Weights of a small audio captioner.
Model: 8.91M parameters, log mel input, encoder arch shufflenet_v2, encoder norm batchnorm, encoder activation relu, encoder widths [128, 224, 384, 672], decoder width 256, decoder layers 7, decoder norm layernorm, decoder activation swiglu.
Training: 6500 steps, batches of 256.
Data: trained on synthesised imitations of 52 everyday sounds, one a clip, 39062 training examples, 42.6 epochs.
Rows from block 4 of the audio encoder of a small audio captioner, named by matrix and row number. Rows with one number belong to one channel. Each number is 128 + 24 x the weight over its row's rms, rounded and kept within 0 to 255. All counts start at 0. Numbers have three digits each.
After each channel's rows are labels from the 100 clips, of 14848, where the channel reaches its highest value: "top examples" is what is common among them. Only what is clearly more common there than usual is listed. The data: synthesised imitations of 52 everyday sounds, one a clip. In brackets: how many of the 100.
# p10: first pointwise conv (encoder.blocks.4.p1.0.weight, 192x224x1x1), inputs 0-111
# p20: second pointwise conv (encoder.blocks.4.p2.0.weight, 192x192x1x1, transposed), outputs 0-191

p10.109:150127125112148111147163113135128161147130121159136126180114108182210144116107109184125136129109151097112135145124119123208133145127114125115148133153087135085121111107150132119136111118049090122146139135116108123116105126106132163171086168100119104119139172115097062112133151123122130136172122152115121126138108181160121124113119147119
p20.109:174150153193110100131164120114116104145182163122139156094180127120081134086129133117124141102117097127129165143149121158146145103136109132135099132141157134167104121089086073100147147103138082142100143154166148154118124136091122165126132159126142126145141075136120142195073094111117143127128125125150140129161097123160113135130148079142136121152127151144110109108140114131096096114124138130128123134135106125093102094165159147129112115143101146166148124145151107138147118150094131110163126110113176105094131136135109102095093147120146118128127113161135100158115171131169149139
top examples: animals (36)

p10.162:102156170157140106147130206113137109127133090120130086130187086123134133102105110082135143150143130138095115113115082177097167134150155108101167149124139159145151111176125089133162112139129123118121107095109155128174130103122126165126155140121126097086139140134192083107139135128130113097164093091108103128121136115147135142096159143100
p20.162:100081124085102112133121136157110123132124123117128145143103148137180114167156154146155163117142085125111146102110134102135127111092129077094166113132111148097146092115113116140111142128121121158127100115101158150099076156107091162106127122162109141146126129140162162140087091141096126164118134134097125103118120173082057138106101110141124116092125113135150091126147086138110137102128099165125090124127111144112117111098149113126119157150139113151119124193163136125092158102136159116090078117133125086136135117133103079137160100130113115119086123138108128145164114131133161104
top examples: signals (52); siren (42)

p10.153:127161114165122127129158125146124095154123114139142149143118140132144110074123108098104081086130115117116109174120146095145122185148077149138097149141108146133134155157099133178092124120139169114135142125141134173121115121134113126149111094110121088162127123151120123128172127146113128154115121144171108124098152132140092155157105131144
p20.153:116153137144119129196103152112113103110179168126150102103132123164109125122097148112110139120107157160115100128136151129123106122113138175141141148124088166116113127108159132131137128108112131156150133083176146117144139107120178101163177095136112090107175116116127111112127091133151103073116097098090112086138128059134091107112097168129140134122146112119109118102153160115102105116156110114172137145116146120175109130122126152128139169157119084147129162126083146117108126126115152125154075132124121140113143114112199105114115152140117122116119114129146129168126132165121123113
top examples: household (49); clipping (26); text has "clipped" (26)

p10.186:146149124123116144135134166101128130126104126148133138145087099121152097124113171116082133132127122091149152130116144138117073175101177144096118126158139162107152145109130102148144128089129141089155147142126128179088150127105104172132132098171135146116108080100126115142105121173174149098094097146123159124116124179114118110112117145144
p20.186:165154143135133134092125161075149117142132142116127139141122108133093142150103140154174126133138098113112131116141141101122134141140112111146074090122159120118084155115147130129098146160077118151160141127104098132158113078104196131142128126091136149114125142133127125161136128120128114160125110173136143185167119132142134191112135103169157124125108128163101153112099125128109099155133121132114118130121107176159126139158231106124129127107121141087114080119124078113131124138114151133116133126102121105135140139098104113083079136100154088146120098147129127120132105140133094141
top examples: siren (30); laser zap (27)

p10.160:139170075123128129102152170099107145097102123091153096101146149134090115125115119080109159134120142141112173133081143142132145138182102145096126110172107134144151157112126086115126137119112107122139081140101095140174115112101098150093159134137128154106107154116124164144086149122133134143121131132144147165123147100129127149137134135092
p20.160:117149112122110128169121151146120154144093129141129105113138112127142131114165111099134116163129147141112160114135171150140124119109130144141154111131115165138107155160146094129159169127115119085110130127131090147109134118157117130079143102141128138155154096132152083131108123057099143131147162096130113138108144188179141138146102141188143106153172152113096156132061105084149084110127088112102095156183107113114148117126130125110131135159128106155127157093110159132089107093113134141142091131129116120080133125133133141150114116143128116152091080095111111157105133100162137120
top examples: signals (76); siren (72)

p10.142:088094135147143147100137122098125141131158119113137112120133133120138142130134111163109137139074159145169110168109136121118074095167122124089161109154124107117142118151104131115146100126129116171119134107124096100094155109113160171155082124139101108126121129079115146102076137155114125104132134115140133149098132134163137118117162148102
p20.142:120083068122145187056139092130118097124123131154140130137093158121093094109174113111136139116142118131132119118132116144108171152130098137108171091115169068088187165100117106165135167126128163128115162100148118134131088116120137158173129095167127102120168159136126104120149116093110073131141136091135107151116132125147169136110174153149100149104114149112121138135107111138157120125112125139116142109139130150125135082117097092158124125130120148061114140132111179174117131114151118115121152120136135120106120112121119136144137150162129086115137116144123110148113152126131116128
top examples: clipping (31); text has "clipped" (31); signals (28)

p10.137:181114135130148092154138112153167114108160136137138137131118123080126146141104129111153156155091186123144146107102149151088142103106120113137192166157155119116161116120089135116132113119158103139119141135074136152132150082105090120142129149121122112134113143078152136116117121085119121148146107112129090138114137161096106127140108174132
p20.137:102118152181135188104130124145125108113178145151122134113110157113150145143091097126134165146154146115143127152077092138155156179161095117121123111162145121149104142117159132121133129092096124153120110090107110175122168140152172098129091118148129135110151112088157091128152132133137115100122107148105169144127122118169153116148159132121099142115081135108130077109144135144100107130160181100109080092155143144138110149154152129129092093103122133142100120149113124147182157114144131114140140180138165115134132110149112107137122166136126132095103139106130083135105106129110172125
top examples: water drop (35)

p10.173:185139109132109153145103119202067116155098154148081127138144132115130106148128109127128111122123145153120120120113143095123122152146113115128137153144128093126133124107162122127142110120134128091102148111106123134142122101078160133124095128150105126212124140118092091120122113130126106092134088082155151109096112142120167099116114107126
p20.173:103130140134082127040152072144099135127060147159140142103181143112163120158128116151114121114140121190177086150106133158139125137141108115162175105139148129146161154133088136095134129134173090118144147170100128115105136137140152140099154104132166147157101146135170134145157189126094100111130128126120106111153100135136167146156136120144105126140129120137155084107129134129096103114140161167111161122142098109089110120099124162121138107127148142149131088119148105164118094119125086118143155108112133131151111148153121111131125154130145161124122134134126130117120121141161152146
top examples: household (68); knocking (31)

p10.167:159117116146154122170142104090158178139111138137097101137150136115117147121112155153107142135123166157129109112138138092146185114112110133117129106119104128089154093132124115130126096079125172145142132110105110110160128110107117099155153111139091150102135117086143156102091094126137123161104161111119171114138116133103149152127133196139
p20.167:176091159131149103138140120112127143162086108147130106122075114065133124103113154096164105097136110108120133119143158129060123136119144148142118132137122071133134088100105139127143152108111142104130116136096085117132145129136145153121131109109139075133131104123139173169138136095138109144110108116090055097127107123118134103126086162142128125070131110141126095142141114173104136107128155121090123137096073097138120078141107136128157147099166137131138096165145113121147120155108134125119127132129117125126151108125141155150103096141159153080110080155146127101090118111163133142
top examples: household (50)

p10.141:096081120099137110141119161103089133110117116109133111136138126145108151154136197133128146106124112146125183150136143133127156103122161065155117121095120149114116121121125157091140132106111114145162140101113088140129249150149136113137125127113167111135170140164138102121163135141158151106104139119098122116106112108124119113123126123111
p20.141:255075090114131105119163138112151114109129122120128098113146122111148162085112120129138151143101136099142118149135132146136144106102127166123134141122122095115115157125163146118115129127128142078109144082136117118135131124133106154090100126130129105121123117178134099103175115136132132139139157113135149158137137115105150143108111129115149176184098115153174136094093109132142118094105091108141145131104112128137130168127143149170141120121144142109146111130121128110113135126122134100098135121134125136139146095174122136140099093124105155141168124123087187172169128134151136149
top examples: clipping (62); text has "clipped" (62); mains hum (42)

p10.135:111133119099135097113143089088141139116133125136113108155162157133087103132115108143144104148136123127118160136140141109128137153097121091118162105099139139090138085111149124147112131122121119170108129107097110116126122085173148088125151106167132140126141116121087134115122185119147096115128110094139144107133119198124112145107170142102
p20.135:109171111112140120131132146135122123158099100095146093147111100112128083142113070121170121135121146135066091141091113075111107149143091123121132099116110089116099117148097128126138112100128140159125174117079081136141144171172125176124131143107099150127095102116135151098152114096101109113120121093075158076112150136140096125145140173143096148191145139149096134118120141129114163146146135127112134139082125125146169137106103105147125110160135104153135114142152090134166126107118150073119134095130138131128081154148108149113103116103154097138133157141142125140142135130130140134
top examples: clipping (43); text has "clipped" (43); signals (28)

p10.118:100117100080096118170070083125111133136107140100164138128112110080183108134129124125170157118149157124146159107125117113189111165141148114121120134153104144116137132112124147128121095156079135184104133118126112126158120093103126119134115154105121139109164140127130079134061163139134096073093162155162127155153117139112144141109122121128
p20.118:118135133163157110151162142069138105117132168122111114109113140151131132150063035126129137089094115144084139150108157148114084118094138132125153123121126084116088163082113132144138150140120099137098119119159135140149162122130122106132154107128132142123107135136151120144158136092124127139109108088121126146133117098141146133105150130149134143106137119105124144127107097096052084133115135140133111136120141114170072164155139148111147106158140130147124129124133136128124122136183117108142162185109119123154173095143140117131083139137120116096146110135091080120124112066143139113
top examples: animals (34)

p10.170:126117148086153124165107116124119128129136130120128150135144141143109109140141157114167098134140145141132135108130154133093165130127120124129179132117116160141090156097107130108130156112120057149124151103129106098139122121087091121137134099151135151151143123157142098110103094141157134105175118113129123109133110150115112113108116142114
p20.170:122132108149152111096084122155169099113194122090147155097113130172098095089136120133116118131169125132172140113076125119103084118155135146103100127128169114135150162148123144115101116112146166097104136133145148132105144127140081108156082123102146105132101121129110111114155115135116141141109131110141121136161166134107121070143127119110129129142100116129142176135121111167080125169138142129161124112134107138148176144177115119210111081076154124159128108161082127123127115169147117134142144127105117165146115114148145111105124107110161132137105115091135107132116118099106131124
top examples: household (55)

p10.58:073154113102137139101066135173138127109136121106122137123115126091143111159107124131143117085124153118113119125110132129107091089155127143137155114161119123129075156149145100146153080099151092159137099126156140103112113143130114109124097139146107091144118118070136095139122112125128109142111112128163101174129147101121134168167103112108
p20.58:092114132134119104153123103089173152135109145128182135178115100134141153120148148119116162085159122129170121108172167124133167116148127152148152109096109171158180127140131113152165115129129143121118161136094150148140121064167129129140190153179130133107100143121106170113107163139148136070138137105115131137124109137137131103120115150163113088106146159092078161118103130167160118137153118093096075136148130109102136137135128148146139143140108139175138121125149106113092134103138126121135119135106136146140150090100108123106125138126151164117107124105086127141104167123157110156
top examples: siren (34); meowing (29)

p10.60:109140151178110155170120127161155136128162144116071122136160116094109110130159169101126134140128111143135132137122091155149129124140129140123175097143065116103141138148143154114113126121104101147129126120095137130110108140135160125135149130136171145075123151117108118087111108135124086140142127192146117177104110152145134159126150158168
p20.60:173112144162106122126101110106166131132144156126109143141100159157153138130100093157101092114136119118120140165151156100138127129169162108075134132154111120151108126123123156156138168166123147131169128113158150138165123116133152120147065154085160154111144103142107122091098137137111128161100116121110126125120130152157165101112128106145113124086114125088101081114139132153117149103107113086113159132108108099143100145138133145141180164127175100137184081122099139139098133078143098118161116110113130142137158148150145169137135120147172121143147114117130165180140161130124093136
top examples: household (41)

p10.147:117108114102129149084163157143123110198125097104137119099138128148124093155141088174136129161129184104104105102159115125101163129089088127128106120141142113131113101145097129136133102163100104101129107177111115107090105122130105117119127141086137146118101088125130145085113120076116155156148103140152129109188099114160115134115135140153
p20.147:149140171135134152099158078112116128108128127127113102154118152113124138146151156125124144139128149114144156097140114162110084155075103120134128179139114104118170125134107178137156097151144063152101173145090150106118098110098109132164143114123072100114133140131129178179158140114164091089132169151170179128147112156102124159099102105139138120144139142134185131161146138146152145128159145136120132131111154134117126123149103175121123145143113158104131102149098134163108151145108133099114111103163138161128154115117129105163100134170133132102125126086126113121084126126154135119
top examples: water drop (38)

p10.3:183168138132156163107141092135151102104115118153101091160134180115122121100128152107119127160151116138165120113115130132116105133141138134172124124135143142171126107153124115125145116074116151111112191115149077102127092126142141120128114122150144090119137141143195088132122112109133102117094121121126143122121116120137114091096123136090
p20.3:138161125102128128131142117099105139148069134114102099139152124071151149151084145102126129140047092159113123102148112064125123121131128136137160149143117115157153126148190091133112160151123138161143143160081137126111130161087155158127136158111133131105123113135086104117133142133134171159106139135141147129090132147122136160140174131137112128152119160102119091121172106107111135126116162157144090080138113120164099087108106129098144138151089095165121127162139137122132149118086087123139146161105135163145142120116153096127101152163075126129126118146159116115134143123137126142
top examples: water drop (28)

p10.94:125138119128106142107147131157146169137150139132066129177114145098093125152140114153126095111140173109140097143130127136138102104131108126130139137126096117104142094102143084129138117108157142192141161108175113095145116084151145132127119118137148076122099123120124149106137090101168148131123155128087161095105116136119125103089131162112
p20.94:171141112140117163117151136127076143168076114105113155120153170143167152132152135101148136101101100131148113105148107125142078152137129141109107130107122089111110137136088144141143126100153159151107143113114100149132118120142152120126158084158076161133126101151127135096158107149153152111160116104099152096135142159144090083148113119146131139085114099147129115141147124148075170140166128131135128139124068140171128157141152119135154114076156069123133121162134133124140129085155100137160102130123104102159096122117113122140121166066132118113145135098138154160139102153137118154
top examples: household (41)